{"arch": "densenet", "model": "image classifier", "dataset": "cartoon faces", "train_examples": 203450, "image_size": 64, "crop_scale_min": 1, "horizontal_flip": false, "translate": 0.12, "targets": ["expression"], "num_classes": 8, "norm": "batchnorm", "activation": "silu", "depths": [6, 12, 12], "kernel_size": 3, "stem": "single", "growth_rate": 32, "label_smoothing": 0.1, "loss": "cross_entropy", "init": "kaiming_normal", "optimizer": "soap", "beta2": 0.95, "lr": 0.0017, "beta1": 0.95, "shampoo_beta": 0.95, "eps": 1e-08, "precondition_frequency": 16, "max_precond_dim": 1024, "merge_dims": true, "one_sided": false, "adamw_lr_other_params": 0.00099, "grad_clip": 0.5, "cautious_weight_decay": true, "ema_decay": 0.99, "steps": 6200, "batch_size": 64, "epochs": 2.0, "lr_schedule": "linear", "final_lr_fraction": 0, "warmup_steps": 120, "weight_decay": 0.1, "adamw_weight_decay_other_params": 0.05}
Rows from block 13, named by matrix and row number. Each number is 200 + 20 x the weight over its row's rms, rounded and kept within 0 to 999. All counts start at 0. After the name is the row's rms in percent of the matrix's.
# conv1: bottleneck pointwise conv (model.blocks.14.conv1.weight, 128x352x1x1), inputs 295-351
conv1.8,102,193,234,199,187,194,168,168,213,201,189,207,223,181,179,191,191,191,208,215,163,241,204,246,169,198,204,177,209,182,185,184,172,217,213,203,158,188,221,195,211,227,204,207,196,259,181,184,225,186,230,188,196,205,174,221,200,146
conv1.9,094,198,179,205,184,226,206,202,190,210,149,173,190,192,221,179,189,224,171,185,191,158,205,211,212,198,163,198,204,194,193,194,238,201,192,220,205,179,165,191,203,210,219,185,169,176,184,221,202,221,195,183,191,179,207,189,182,200
conv1.10,096,186,228,217,185,218,171,221,230,204,208,175,240,245,200,194,176,202,226,206,191,209,218,219,190,215,199,222,177,183,199,219,193,193,221,194,254,196,281,196,173,184,217,237,222,193,215,235,211,190,221,223,171,191,195,159,190,174
conv1.11,101,219,204,190,224,194,214,162,219,184,141,204,212,161,185,199,168,252,193,209,196,216,174,182,216,204,204,258,226,181,177,199,196,215,174,209,262,150,200,180,194,194,203,211,168,206,189,188,185,191,166,209,190,192,198,163,204,183
conv1.12,104,231,232,205,222,187,168,176,171,201,164,230,216,205,232,160,215,224,225,132,212,197,233,162,232,241,222,234,223,192,219,268,197,180,188,225,210,173,210,188,178,193,190,212,180,193,185,175,165,209,189,193,223,172,217,222,186,191
conv1.13,098,219,147,168,231,173,197,197,203,173,184,196,197,192,203,199,204,179,203,162,226,216,209,173,175,213,193,196,218,172,194,204,245,202,196,192,215,189,209,195,172,240,175,220,157,240,223,196,244,236,191,228,185,221,167,209,213,172
conv1.14,096,174,228,220,208,200,166,221,197,212,175,199,213,223,170,222,188,250,195,187,205,210,183,208,241,196,200,216,203,187,190,223,201,171,195,219,173,259,216,213,175,218,242,193,182,203,193,208,211,216,186,209,234,200,205,188,214,188
conv1.15,094,246,188,188,216,235,182,223,198,214,192,197,188,177,233,235,206,230,214,196,192,182,205,200,224,166,188,215,185,208,234,201,173,233,199,212,204,196,191,178,200,194,163,200,226,222,210,213,219,195,225,211,175,220,197,185,208,185
conv1.16,093,198,197,185,195,208,165,204,238,219,172,206,175,180,204,217,187,250,201,194,184,153,250,185,208,222,217,180,237,188,235,181,187,187,204,205,177,212,219,203,212,186,185,208,202,198,153,207,221,232,189,178,185,192,212,201,175,201
conv1.17,098,188,218,174,193,187,200,164,216,193,185,195,194,222,258,226,229,220,201,209,207,200,191,198,169,203,212,220,192,183,199,191,247,187,199,223,193,189,205,204,187,200,193,183,198,232,184,161,200,188,192,202,166,168,197,219,231,214
conv1.18,099,211,214,170,176,198,239,203,186,217,191,193,168,236,208,226,240,212,187,177,222,191,221,209,194,242,205,225,204,194,170,202,202,195,188,232,200,182,195,196,196,216,209,192,211,202,144,213,173,172,195,261,222,189,193,218,235,178
conv1.19,104,200,246,220,212,170,186,204,212,208,212,202,218,191,208,202,234,208,200,204,178,206,171,210,209,195,171,213,204,161,206,190,173,161,204,230,191,202,182,195,199,244,196,162,227,238,210,194,167,192,220,226,199,231,193,196,198,210
conv1.20,098,188,202,227,247,180,176,220,213,178,136,216,173,193,263,211,205,232,212,180,211,187,189,183,155,208,214,206,227,181,199,214,202,214,221,199,213,185,214,185,209,217,208,185,240,194,198,175,156,241,195,196,220,177,198,175,215,220
conv1.21,097,200,206,232,209,184,190,219,166,164,194,188,199,210,197,198,183,215,183,195,200,201,204,199,188,233,207,171,190,236,214,177,217,210,248,199,202,176,204,199,156,214,204,182,189,170,187,236,180,207,254,207,226,174,232,220,173,233
conv1.22,109,248,177,184,191,162,207,231,219,180,220,177,192,190,202,208,203,196,187,187,188,172,189,171,140,188,217,211,186,181,199,240,184,214,226,204,208,244,196,205,210,201,183,200,207,175,161,190,231,215,185,226,254,232,225,228,177,193
conv1.23,100,193,213,186,199,175,204,202,205,234,200,191,202,227,204,172,191,230,174,177,188,165,210,232,190,198,190,206,217,231,172,143,175,235,162,210,200,196,230,202,208,216,200,167,188,231,193,200,212,163,184,195,202,211,164,217,207,205
conv1.24,105,224,241,190,198,187,183,208,185,189,201,180,229,211,229,235,208,178,196,185,195,235,181,227,205,205,169,201,173,193,186,181,228,194,198,192,193,206,192,247,252,218,206,185,175,207,187,208,203,217,192,213,214,219,223,182,215,164
conv1.25,102,220,197,163,204,226,180,209,224,180,198,200,213,197,194,175,199,198,225,161,255,218,199,205,145,204,226,203,230,177,196,198,201,217,198,215,204,183,196,242,183,185,207,203,177,201,178,184,196,232,168,212,175,188,161,237,186,204
conv1.26,103,209,157,177,209,169,192,181,193,194,194,192,179,184,240,188,202,194,220,174,184,228,218,207,244,209,204,249,218,209,220,213,243,197,172,218,175,198,200,205,174,200,233,229,232,164,203,181,192,188,169,246,206,186,189,226,218,171
conv1.27,104,187,201,215,188,163,197,223,170,182,229,215,225,190,217,183,183,216,204,195,181,197,191,205,201,193,179,214,205,212,223,174,187,215,196,191,186,192,178,183,189,194,198,129,198,209,212,204,200,194,168,194,145,214,221,176,189,171
conv1.28,093,235,168,201,228,153,167,177,247,161,185,179,186,192,198,194,190,184,239,203,202,172,215,208,171,229,225,210,172,213,184,199,186,201,202,180,187,205,190,203,206,190,189,226,215,195,180,188,208,199,182,237,265,229,232,191,229,201
conv1.29,103,193,223,211,230,162,197,193,210,174,218,191,183,225,167,171,196,208,209,217,185,188,198,215,205,188,184,173,186,211,223,179,193,175,185,235,212,168,194,219,204,201,190,184,181,210,188,183,211,225,193,195,188,202,182,195,193,209
conv1.30,100,205,215,190,210,193,192,213,219,236,227,194,211,203,229,238,175,194,216,220,208,205,165,205,202,191,232,221,242,149,205,183,233,176,193,181,195,208,214,246,210,198,215,192,172,209,201,175,182,216,230,187,171,208,233,202,184,187
conv1.31,100,177,187,214,173,210,223,215,200,182,165,197,184,196,195,205,180,200,170,145,193,225,188,220,189,180,200,217,206,208,201,227,205,171,188,136,205,198,169,213,218,205,165,209,211,207,199,164,245,184,212,132,209,261,219,201,209,217
conv1.32,095,219,230,203,201,194,159,170,154,255,188,225,245,230,175,226,204,200,169,206,206,191,214,190,198,198,190,194,211,205,191,166,171,193,218,247,205,208,227,235,189,245,171,216,186,178,203,189,195,202,166,203,194,202,226,221,141,184
conv1.33,102,218,196,179,219,195,193,212,197,202,227,195,200,228,226,221,225,198,207,204,247,226,202,201,196,223,166,185,196,207,189,158,186,176,210,212,203,187,179,206,188,203,166,248,172,197,207,219,187,191,203,183,180,186,202,214,172,191
conv1.34,106,190,206,203,181,206,209,249,174,198,169,177,210,186,178,182,196,203,169,189,213,211,173,211,194,200,195,203,217,207,216,211,235,168,191,211,193,183,205,201,206,193,240,199,210,211,202,207,171,189,189,195,210,239,193,190,227,133
conv1.35,095,202,187,193,210,182,216,200,197,198,190,240,200,214,196,238,203,209,213,191,181,280,188,195,184,227,231,197,192,230,180,216,230,215,213,191,202,180,215,176,165,181,210,207,218,189,189,207,208,190,166,176,224,175,250,189,187,192
conv1.36,098,191,195,205,206,203,220,206,160,187,187,151,202,189,167,247,220,209,183,215,216,226,239,199,203,204,212,160,201,205,164,180,209,224,256,214,193,239,212,220,145,229,210,227,231,180,176,221,211,200,192,256,189,225,195,182,178,194
conv1.37,095,248,204,180,222,207,191,170,209,244,178,185,194,201,172,199,191,221,207,175,198,217,175,224,236,218,194,227,190,196,184,259,160,186,223,207,186,232,187,159,244,232,206,199,203,248,195,227,166,235,213,226,252,197,220,196,193,177
conv1.38,093,221,186,201,224,204,252,224,156,193,186,200,225,226,171,206,193,206,181,214,182,225,194,168,184,224,191,210,198,240,197,206,210,219,187,197,219,160,193,218,202,194,190,225,192,221,179,189,186,207,183,197,205,194,212,192,179,193
conv1.39,097,186,196,195,177,211,168,198,196,179,191,184,178,217,164,190,196,195,186,164,230,174,199,209,203,213,189,204,206,227,199,185,186,170,206,203,169,175,208,206,219,189,176,190,185,211,206,175,166,186,208,234,202,210,204,188,216,176
conv1.40,098,233,171,212,191,216,192,198,193,215,205,196,217,194,220,192,210,215,180,233,231,177,200,203,206,194,198,219,163,220,207,200,168,184,185,249,200,190,238,217,160,192,208,192,232,161,216,177,223,201,180,247,186,201,197,188,193,182
conv1.41,104,209,181,179,225,201,180,191,214,193,194,223,189,255,175,250,224,193,206,179,177,212,217,167,180,191,210,206,198,230,204,209,196,234,192,202,227,211,235,195,157,190,240,230,257,171,172,244,246,150,184,213,187,184,177,189,170,226
conv1.42,105,208,198,173,186,193,205,198,184,177,204,211,215,243,145,190,192,157,216,191,219,217,203,194,186,150,177,226,224,157,185,229,206,212,195,194,221,173,189,226,198,194,227,209,206,199,217,209,221,177,228,190,186,207,177,200,185,226
conv1.43,109,217,167,185,196,211,216,176,229,220,222,202,171,189,248,251,199,214,172,186,213,204,220,181,230,198,203,178,177,222,200,195,199,188,166,216,153,230,221,211,178,163,187,231,202,209,208,192,211,215,173,202,217,193,215,189,226,173
conv1.44,111,179,194,247,229,201,197,242,165,200,201,206,196,151,185,202,158,183,223,188,155,177,184,225,184,199,200,193,205,202,217,190,222,212,230,179,195,205,197,189,219,219,219,210,222,194,227,181,154,202,208,191,186,190,221,191,209,207
conv1.45,095,200,246,203,205,192,224,169,193,215,188,152,186,185,198,216,234,187,194,189,224,214,230,199,187,177,206,208,185,240,212,192,196,182,183,247,260,174,206,178,205,196,182,203,206,231,226,198,196,194,223,234,199,226,239,177,234,193
conv1.46,102,203,191,176,208,186,181,183,187,177,195,199,213,194,241,169,192,154,211,182,183,213,194,168,210,220,191,201,196,203,224,190,192,199,192,184,166,180,242,187,186,185,236,219,223,198,195,200,181,208,176,216,211,204,171,201,163,226
conv1.47,100,187,196,192,179,231,213,171,169,198,186,209,179,195,246,237,224,224,216,203,172,187,178,176,213,187,219,221,211,168,194,180,192,183,212,207,194,199,185,229,184,222,228,189,203,216,192,191,231,221,192,228,170,154,209,220,167,190
conv1.48,102,187,189,214,233,172,206,191,196,178,180,206,174,205,197,169,180,215,178,187,156,157,195,189,228,221,246,162,223,205,183,234,216,196,185,217,224,174,213,221,213,197,194,222,192,198,202,209,239,216,210,198,202,254,216,205,151,167
conv1.49,098,168,203,203,179,223,173,219,194,225,198,206,188,178,182,228,217,229,200,178,232,195,174,206,208,202,170,197,221,212,225,176,201,173,194,207,193,189,187,197,229,212,187,198,219,213,205,161,184,206,174,186,219,183,254,204,216,210
conv1.50,099,202,224,213,208,220,183,201,227,176,230,204,197,238,212,179,192,186,229,175,205,229,210,230,210,187,145,185,216,199,190,181,214,202,166,213,198,177,183,178,207,182,213,198,215,195,234,224,216,202,182,191,190,192,164,203,187,181
conv1.51,103,175,199,193,205,191,205,200,193,263,128,197,223,231,181,171,241,179,197,178,249,236,210,231,227,220,206,237,175,213,194,218,201,210,201,223,211,235,211,205,214,195,205,223,193,155,228,146,213,196,202,155,224,197,180,214,199,215
conv1.52,107,197,187,164,218,231,231,243,214,189,184,210,147,183,187,174,181,204,247,219,229,220,226,195,180,206,191,155,203,202,214,229,159,187,208,198,215,211,173,197,216,178,176,206,182,208,191,204,203,170,206,201,169,203,205,214,194,201
conv1.53,101,207,200,206,207,188,203,191,211,227,190,183,191,194,180,178,211,167,201,176,209,151,219,191,201,176,209,190,242,208,201,183,197,218,185,180,208,191,221,193,214,182,156,170,185,152,200,196,193,179,213,202,228,164,190,224,195,236
conv1.54,099,223,204,217,198,215,207,184,178,180,192,174,183,168,214,213,188,202,168,208,223,199,201,206,201,217,212,207,185,194,180,182,178,187,200,228,219,194,181,203,215,168,214,190,208,199,231,238,209,225,182,211,191,172,199,184,168,232
conv1.55,106,173,199,179,179,207,189,187,170,169,231,213,162,177,207,230,186,228,204,185,219,210,185,209,202,222,210,222,223,185,198,198,210,216,248,190,180,154,188,175,192,247,188,230,201,239,216,226,197,207,183,190,179,213,161,190,208,185
conv1.56,102,201,255,144,198,155,189,162,207,256,147,202,189,174,203,172,213,209,192,166,186,174,207,173,195,193,181,180,202,206,191,223,171,186,184,226,213,187,213,209,235,219,187,211,200,220,203,215,267,165,193,215,181,227,208,203,217,196
conv1.57,104,174,165,178,206,188,196,189,198,193,186,210,161,195,213,199,188,194,198,160,196,192,219,215,230,162,203,212,210,194,207,204,200,182,187,196,213,201,188,222,192,215,208,216,210,193,198,214,166,170,212,157,201,188,180,180,182,181
conv1.58,100,204,214,218,210,200,217,224,249,200,182,233,222,221,212,185,184,224,165,160,156,191,172,218,198,203,225,187,203,248,160,206,225,181,179,248,222,226,190,233,195,198,176,169,215,231,176,212,182,181,210,200,213,188,195,180,229,194
conv1.59,102,169,208,215,228,213,176,181,199,184,174,255,172,209,197,189,171,208,170,228,176,212,225,200,195,206,219,210,170,191,217,179,240,234,193,186,218,230,186,224,192,229,191,171,195,207,202,203,183,232,197,183,193,205,267,201,241,217
conv1.60,098,192,215,219,182,181,189,204,223,176,213,202,214,215,204,198,202,173,207,201,201,205,186,204,188,241,192,174,167,203,210,224,195,192,188,173,191,206,214,202,188,172,192,201,165,200,184,211,197,215,207,235,178,155,200,183,217,172
conv1.61,109,199,201,168,206,197,188,179,190,197,170,165,172,215,183,213,173,181,182,189,213,187,198,202,180,200,191,230,180,181,194,198,166,209,187,185,222,189,176,213,202,227,212,247,202,179,213,196,244,176,226,244,172,210,217,227,170,210
conv1.62,109,275,212,209,196,209,186,195,172,222,162,210,212,186,174,191,203,230,235,166,185,211,227,210,191,205,225,213,218,227,196,165,204,185,181,234,213,203,187,193,184,205,205,186,199,212,162,203,164,210,194,228,215,160,204,197,224,174
conv1.63,097,206,200,174,234,199,212,168,180,225,182,194,192,209,205,159,168,235,186,199,187,167,173,190,184,194,212,190,183,208,236,200,207,226,212,212,252,214,206,174,172,225,153,192,175,216,193,208,193,216,213,169,208,170,211,239,190,186
conv1.64,095,195,233,198,150,204,217,245,202,198,172,189,207,215,195,194,203,193,191,191,180,185,202,164,185,175,203,170,218,196,202,194,208,173,174,198,182,221,187,243,192,174,195,220,204,182,173,209,175,218,195,203,221,188,169,187,198,165
conv1.65,099,216,183,183,193,202,163,176,182,221,203,217,212,184,196,198,161,208,214,209,209,189,240,187,229,177,201,187,192,203,165,182,203,197,188,150,189,171,210,164,213,215,198,178,203,207,187,224,199,179,148,213,218,209,230,194,233,181
conv1.66,107,179,194,220,190,207,203,196,172,198,198,240,202,193,213,216,171,213,217,217,225,213,204,227,158,233,179,215,207,228,218,150,185,165,195,175,223,185,217,161,186,227,186,229,200,179,189,214,149,205,206,212,204,182,209,215,191,185
conv1.67,099,204,222,197,176,191,217,211,214,224,206,209,176,182,231,198,184,198,163,225,202,204,218,207,182,209,226,221,218,187,227,250,141,135,205,218,213,218,202,194,170,186,216,176,190,209,188,209,206,204,174,204,206,188,198,232,187,232
conv1.68,104,198,199,210,204,206,209,188,174,206,207,193,152,242,228,185,199,208,215,208,225,207,188,216,184,202,218,191,209,210,189,224,220,216,193,176,214,184,228,181,185,207,188,216,191,233,191,201,190,169,249,212,190,227,230,232,216,188
conv1.69,097,193,180,219,156,160,149,218,203,196,205,241,190,167,174,194,199,198,203,180,210,231,225,200,171,203,198,153,201,186,205,174,196,185,191,201,211,222,227,190,173,188,186,210,257,185,238,206,193,205,204,189,178,142,188,187,159,205
conv1.70,105,158,162,195,216,152,201,182,235,195,217,178,206,194,202,201,198,191,195,197,169,209,205,197,216,211,206,178,187,210,198,201,170,244,252,178,206,207,158,225,211,203,184,225,206,217,181,180,208,203,205,180,225,219,242,244,201,192
conv1.71,099,213,202,219,232,205,198,156,207,174,209,220,202,194,246,158,194,218,201,202,187,201,228,162,179,229,202,192,194,199,207,207,214,231,176,166,183,200,222,198,210,191,200,216,180,186,223,199,171,222,228,199,193,216,200,206,185,213
conv1.72,103,194,230,187,165,213,210,194,139,259,204,218,192,231,183,174,194,171,180,244,205,188,230,237,198,172,171,253,171,201,218,211,200,218,208,206,209,164,192,188,185,182,184,206,203,184,188,179,200,204,208,178,219,183,243,247,220,191
conv1.73,103,213,169,184,208,192,189,190,173,195,201,186,193,182,215,211,214,254,189,206,198,161,195,215,211,215,182,178,193,216,169,214,195,224,167,187,182,188,171,203,245,208,189,160,216,219,205,203,183,195,206,195,199,179,224,212,200,211
conv1.74,102,222,214,198,202,202,187,203,188,178,186,201,187,192,214,194,184,196,188,198,185,212,193,213,243,179,243,191,204,188,186,244,192,197,170,226,243,141,207,201,199,216,234,175,237,213,198,206,199,206,211,168,179,177,174,205,184,187
conv1.75,103,215,195,217,205,209,218,175,232,205,191,194,198,192,220,208,215,190,199,254,232,183,188,243,198,223,207,222,180,241,216,210,180,213,228,230,213,176,216,190,147,189,199,158,226,216,201,211,188,201,172,147,207,167,224,195,176,215
conv1.76,092,207,221,190,246,198,227,203,210,195,198,161,212,219,195,206,212,192,186,206,164,192,193,203,176,184,170,196,199,197,222,197,186,196,196,190,186,209,169,209,209,193,176,189,156,195,229,204,212,174,202,190,200,180,214,208,165,220
conv1.77,101,212,195,195,204,218,189,211,214,176,209,188,170,178,248,226,219,182,254,174,197,198,172,179,222,194,194,226,230,180,195,182,224,188,215,192,225,174,202,203,227,174,201,229,224,173,227,216,204,211,225,234,186,181,165,192,220,191
conv1.78,103,178,196,224,212,219,183,226,212,235,173,219,186,203,206,189,236,210,209,194,226,239,216,228,212,241,230,188,220,193,213,178,245,267,181,212,179,208,223,214,187,168,190,200,171,187,190,224,185,187,210,173,190,209,206,165,253,180
conv1.79,099,180,149,178,207,212,216,228,200,181,180,188,209,183,222,198,227,179,206,209,173,187,184,178,225,208,209,198,206,173,187,188,224,207,187,194,202,200,214,213,194,213,234,215,209,196,212,198,231,173,184,211,172,234,189,214,175,178
conv1.80,096,231,195,226,219,215,165,177,181,184,191,182,159,181,213,252,195,222,194,184,172,193,196,196,225,218,209,190,195,172,209,198,176,193,216,221,205,194,219,164,222,202,184,188,169,182,182,232,162,223,211,198,183,183,182,219,242,217
conv1.81,100,190,212,219,181,242,204,182,184,182,229,183,213,182,194,204,189,201,207,174,207,213,202,182,166,188,190,200,195,199,193,201,187,196,210,202,214,227,238,189,192,199,187,200,208,183,201,192,221,190,201,190,224,231,168,216,223,176
conv1.82,089,184,209,231,198,231,181,167,173,184,210,242,234,190,214,210,208,204,201,190,226,196,169,184,202,188,194,191,159,208,190,216,174,190,196,220,233,210,175,193,141,224,188,171,175,233,183,207,209,204,169,209,226,201,208,209,202,201
conv1.83,098,184,211,216,216,188,214,223,191,198,172,175,230,170,184,222,188,199,234,192,184,170,204,216,224,193,201,225,197,206,196,191,197,216,201,200,209,195,221,221,185,192,218,203,180,202,204,224,196,200,187,210,188,225,210,162,200,182
conv1.84,096,209,226,201,207,207,249,219,211,197,199,187,238,187,229,206,216,211,202,197,224,218,223,197,216,224,229,216,214,191,188,209,184,165,172,192,193,181,190,203,189,167,186,179,209,205,209,177,227,195,230,224,198,180,179,189,173,193
conv1.85,097,253,236,203,199,191,192,221,208,196,189,174,187,196,197,202,165,163,214,186,200,201,201,190,213,217,202,197,220,175,168,202,204,171,177,183,205,178,163,204,242,191,185,238,229,184,211,211,211,184,214,231,219,233,215,214,244,165
conv1.86,095,191,202,199,209,190,198,229,227,203,240,229,203,208,218,207,214,184,194,206,183,231,173,198,185,253,191,230,180,181,186,215,216,231,217,215,209,160,194,201,189,211,231,244,200,210,203,214,185,192,198,215,199,211,192,202,179,202
conv1.87,101,207,223,201,185,222,179,216,203,219,197,235,236,225,184,228,166,215,224,192,216,211,241,173,156,207,149,234,203,189,225,206,218,231,222,226,196,182,212,199,197,240,209,204,206,171,208,204,183,184,209,235,175,203,196,205,211,230
conv1.88,110,228,191,185,173,226,193,228,185,195,195,192,208,168,160,198,199,190,212,207,200,213,153,225,207,156,186,159,200,169,220,184,216,182,212,213,185,180,195,200,202,157,191,202,210,184,194,155,218,204,238,189,214,238,192,177,273,184
conv1.89,100,155,194,189,214,198,204,220,189,238,182,200,196,178,218,230,222,190,216,185,202,198,192,182,227,198,199,208,186,187,180,210,227,236,191,199,170,189,173,194,222,206,186,241,206,224,198,178,235,200,243,196,191,207,196,177,190,177
conv1.90,099,192,198,195,194,239,198,198,184,209,187,182,212,193,236,237,177,200,219,174,212,187,200,192,189,222,209,216,195,191,199,207,195,188,200,217,223,200,174,200,247,187,170,187,181,192,203,211,170,178,195,167,187,190,175,164,194,179
conv1.91,095,192,220,190,196,198,191,235,170,213,197,187,201,220,199,190,177,219,167,244,256,192,215,200,179,210,200,188,217,194,194,165,186,232,204,240,223,171,243,215,223,181,210,210,190,183,208,182,189,223,224,231,207,225,228,216,215,188
conv1.92,102,189,187,179,212,152,169,230,193,210,217,193,179,202,232,235,209,230,188,179,212,228,198,204,165,200,204,215,216,221,193,150,153,200,180,195,213,197,214,199,189,207,186,183,208,164,189,197,226,219,206,175,180,180,187,190,202,200
conv1.93,096,217,194,177,181,200,189,193,176,181,207,227,199,210,234,178,201,220,185,207,195,219,187,202,181,203,223,232,222,208,189,172,197,217,179,197,225,214,229,222,197,199,211,212,213,208,206,190,189,197,201,206,191,185,206,201,153,225
conv1.94,091,180,206,216,212,230,231,201,195,215,209,197,219,178,197,245,194,191,196,242,169,243,191,202,194,153,205,197,190,211,192,209,208,207,187,246,205,219,176,222,234,222,203,195,229,184,209,192,201,204,209,189,191,188,231,174,178,219
conv1.95,098,199,175,185,214,238,186,220,191,206,170,235,210,202,208,181,215,194,198,191,259,216,207,177,203,204,181,178,175,213,208,148,249,214,192,254,199,179,170,161,228,177,194,188,225,191,179,208,187,198,188,187,174,218,170,215,221,215
conv1.96,087,210,176,200,198,233,205,210,176,200,186,220,211,199,194,194,181,185,207,178,216,190,178,198,231,181,211,250,181,211,193,219,194,225,216,189,209,189,242,200,169,226,180,227,213,205,193,219,228,217,225,193,173,228,210,209,185,164
conv1.97,102,211,192,171,187,198,241,185,192,218,181,197,203,191,211,220,232,169,226,230,203,185,217,209,217,191,152,218,198,202,172,232,190,241,208,255,189,249,160,191,223,224,215,183,230,179,207,231,165,193,229,193,187,147,207,198,192,208
conv1.98,100,193,193,203,199,197,231,196,182,207,201,234,185,195,192,197,219,207,210,206,216,214,205,225,211,179,173,245,183,177,205,218,169,186,214,208,175,234,175,188,203,215,172,151,184,230,202,190,168,212,176,190,200,164,220,198,193,220
conv1.99,093,226,185,203,200,212,239,201,184,212,215,214,193,201,202,228,232,195,213,188,210,192,246,211,198,205,191,177,187,197,188,231,204,224,218,192,215,224,226,166,186,197,198,224,208,155,180,173,244,193,234,196,187,207,251,193,185,204
conv1.100,103,199,222,187,189,219,208,185,211,202,204,212,231,176,213,202,220,226,208,235,197,214,165,201,217,182,194,228,177,218,207,193,206,205,197,201,216,229,231,191,213,211,192,179,182,202,175,208,193,210,226,213,193,213,178,190,237,203
conv1.101,106,200,200,235,146,208,199,217,198,188,197,206,205,218,237,212,180,214,169,227,223,217,203,221,224,251,208,172,202,194,223,205,189,217,184,205,201,185,191,207,220,199,202,217,198,190,218,214,162,211,210,186,221,214,236,196,198,239
conv1.102,098,197,186,208,178,208,196,175,205,205,157,206,179,195,199,160,207,229,170,197,192,205,195,227,202,194,163,242,200,201,249,226,203,175,216,223,215,187,230,212,200,206,181,202,235,164,214,196,243,191,217,216,233,230,181,207,208,180
conv1.103,104,186,205,212,202,216,210,196,217,193,219,186,228,180,194,191,219,233,177,206,244,205,186,195,189,215,150,196,188,209,204,200,243,186,207,221,218,200,210,223,199,205,196,195,175,185,225,214,195,200,184,229,190,208,171,192,187,207
conv1.104,087,197,210,187,227,201,157,182,202,195,222,222,212,191,192,189,201,178,208,198,251,177,193,206,235,199,233,217,203,223,200,187,208,183,216,219,192,209,192,203,208,224,213,220,185,190,198,232,194,220,174,193,206,215,184,180,195,187
conv1.105,100,198,183,176,236,184,216,208,186,180,205,249,211,199,172,190,197,224,201,235,228,192,213,180,188,254,199,201,189,231,238,169,271,196,209,213,184,196,214,246,171,188,196,189,186,225,171,187,200,192,252,176,206,174,214,211,235,166
conv1.106,097,162,186,209,180,183,198,210,210,200,221,178,209,204,192,172,191,204,194,191,162,238,202,175,177,191,210,224,239,182,194,203,214,163,189,197,181,196,198,225,233,169,210,203,217,217,207,173,214,181,244,195,180,192,195,167,205,199
conv1.107,096,187,173,213,198,198,196,234,189,219,216,199,212,180,217,177,174,216,172,184,197,191,195,207,200,180,208,208,203,197,202,207,199,195,170,176,213,179,215,238,204,226,214,215,192,177,169,223,213,194,157,185,167,219,196,215,195,173
conv1.108,103,172,207,188,210,154,207,192,219,218,185,212,152,184,218,200,214,163,178,207,224,186,212,171,192,196,183,207,204,199,214,205,172,220,178,187,176,253,224,194,173,216,218,207,190,248,236,187,196,204,232,232,208,204,268,274,181,212
conv1.109,095,159,195,158,185,207,223,207,216,205,226,183,203,233,204,217,185,173,192,153,220,197,184,200,225,216,186,177,180,215,188,218,208,203,223,216,177,168,218,213,179,212,197,189,192,222,216,238,218,230,162,207,199,231,154,202,183,210
conv1.110,102,206,185,183,183,183,207,172,216,172,233,196,210,200,205,206,185,179,193,193,187,199,190,194,177,218,241,186,173,204,187,188,209,219,153,188,251,202,190,208,184,191,215,184,203,196,199,199,203,213,208,191,208,196,212,223,190,148
conv1.111,104,202,206,221,202,200,209,189,198,179,186,191,203,246,170,178,204,217,196,174,216,180,170,180,203,204,196,161,185,211,211,193,221,206,182,193,207,228,199,189,204,166,193,193,179,168,214,202,206,229,205,180,204,188,199,153,161,163
conv1.112,105,244,211,221,201,190,203,198,203,209,183,196,180,197,210,194,226,167,192,212,182,183,241,208,210,191,191,223,191,190,179,239,183,190,218,220,222,180,163,194,221,192,199,195,189,246,190,186,209,218,228,201,215,190,212,218,251,164
conv1.113,092,184,190,189,185,235,246,241,150,219,222,203,218,206,191,214,215,204,227,236,193,227,176,210,195,183,189,218,176,208,187,196,199,213,233,216,193,248,227,195,178,228,215,158,166,216,196,215,157,190,205,210,170,232,175,161,211,228
conv1.114,109,208,194,198,169,239,182,193,177,215,201,210,190,189,215,200,216,202,189,186,224,197,206,197,191,204,205,197,174,216,232,215,191,206,179,204,226,203,195,193,223,200,194,192,176,215,192,191,180,174,242,199,181,203,151,184,176,174
conv1.115,098,188,177,181,179,217,181,209,220,203,188,205,207,208,223,198,218,181,154,218,215,194,235,205,202,212,196,206,215,216,241,222,193,237,179,224,216,180,232,168,209,235,213,216,160,208,197,182,200,201,177,166,242,183,203,202,180,173
conv1.116,102,208,220,227,190,218,185,198,183,204,197,244,166,186,177,224,181,194,151,192,213,182,228,204,205,209,182,205,169,202,152,206,226,195,172,215,198,247,208,214,256,189,217,194,200,199,191,226,203,201,215,207,190,162,163,200,196,173
conv1.117,092,204,188,186,212,200,225,217,186,219,223,232,191,252,177,218,186,222,188,172,214,251,203,217,208,186,190,195,187,243,162,210,184,207,208,219,187,142,198,187,207,199,223,240,212,209,181,190,195,206,169,193,215,204,162,194,189,226
conv1.118,102,203,201,209,169,228,186,230,198,200,184,184,200,223,244,180,204,212,209,173,202,205,183,214,191,205,215,196,189,185,208,192,175,239,204,155,216,215,205,177,197,214,178,203,195,214,211,215,193,186,209,158,211,199,217,216,200,206
conv1.119,102,213,203,225,187,197,194,189,208,189,182,208,198,196,222,210,267,232,203,191,174,199,209,197,192,213,180,211,210,201,189,164,204,209,202,244,212,183,252,200,178,201,230,171,173,211,221,187,158,208,191,238,202,175,220,197,214,184
conv1.120,105,203,183,229,206,203,221,184,189,241,207,220,170,202,211,231,161,211,242,214,213,171,189,186,233,189,201,247,212,200,221,248,200,223,191,175,254,185,155,186,233,201,203,191,219,174,197,194,209,197,222,204,195,221,215,217,183,171
conv1.121,096,182,214,200,205,208,215,175,208,195,203,205,180,166,216,235,196,192,235,183,170,159,212,181,197,176,190,213,235,166,207,198,210,176,204,191,238,175,198,206,213,225,202,186,187,197,178,155,161,185,192,180,194,206,162,169,181,184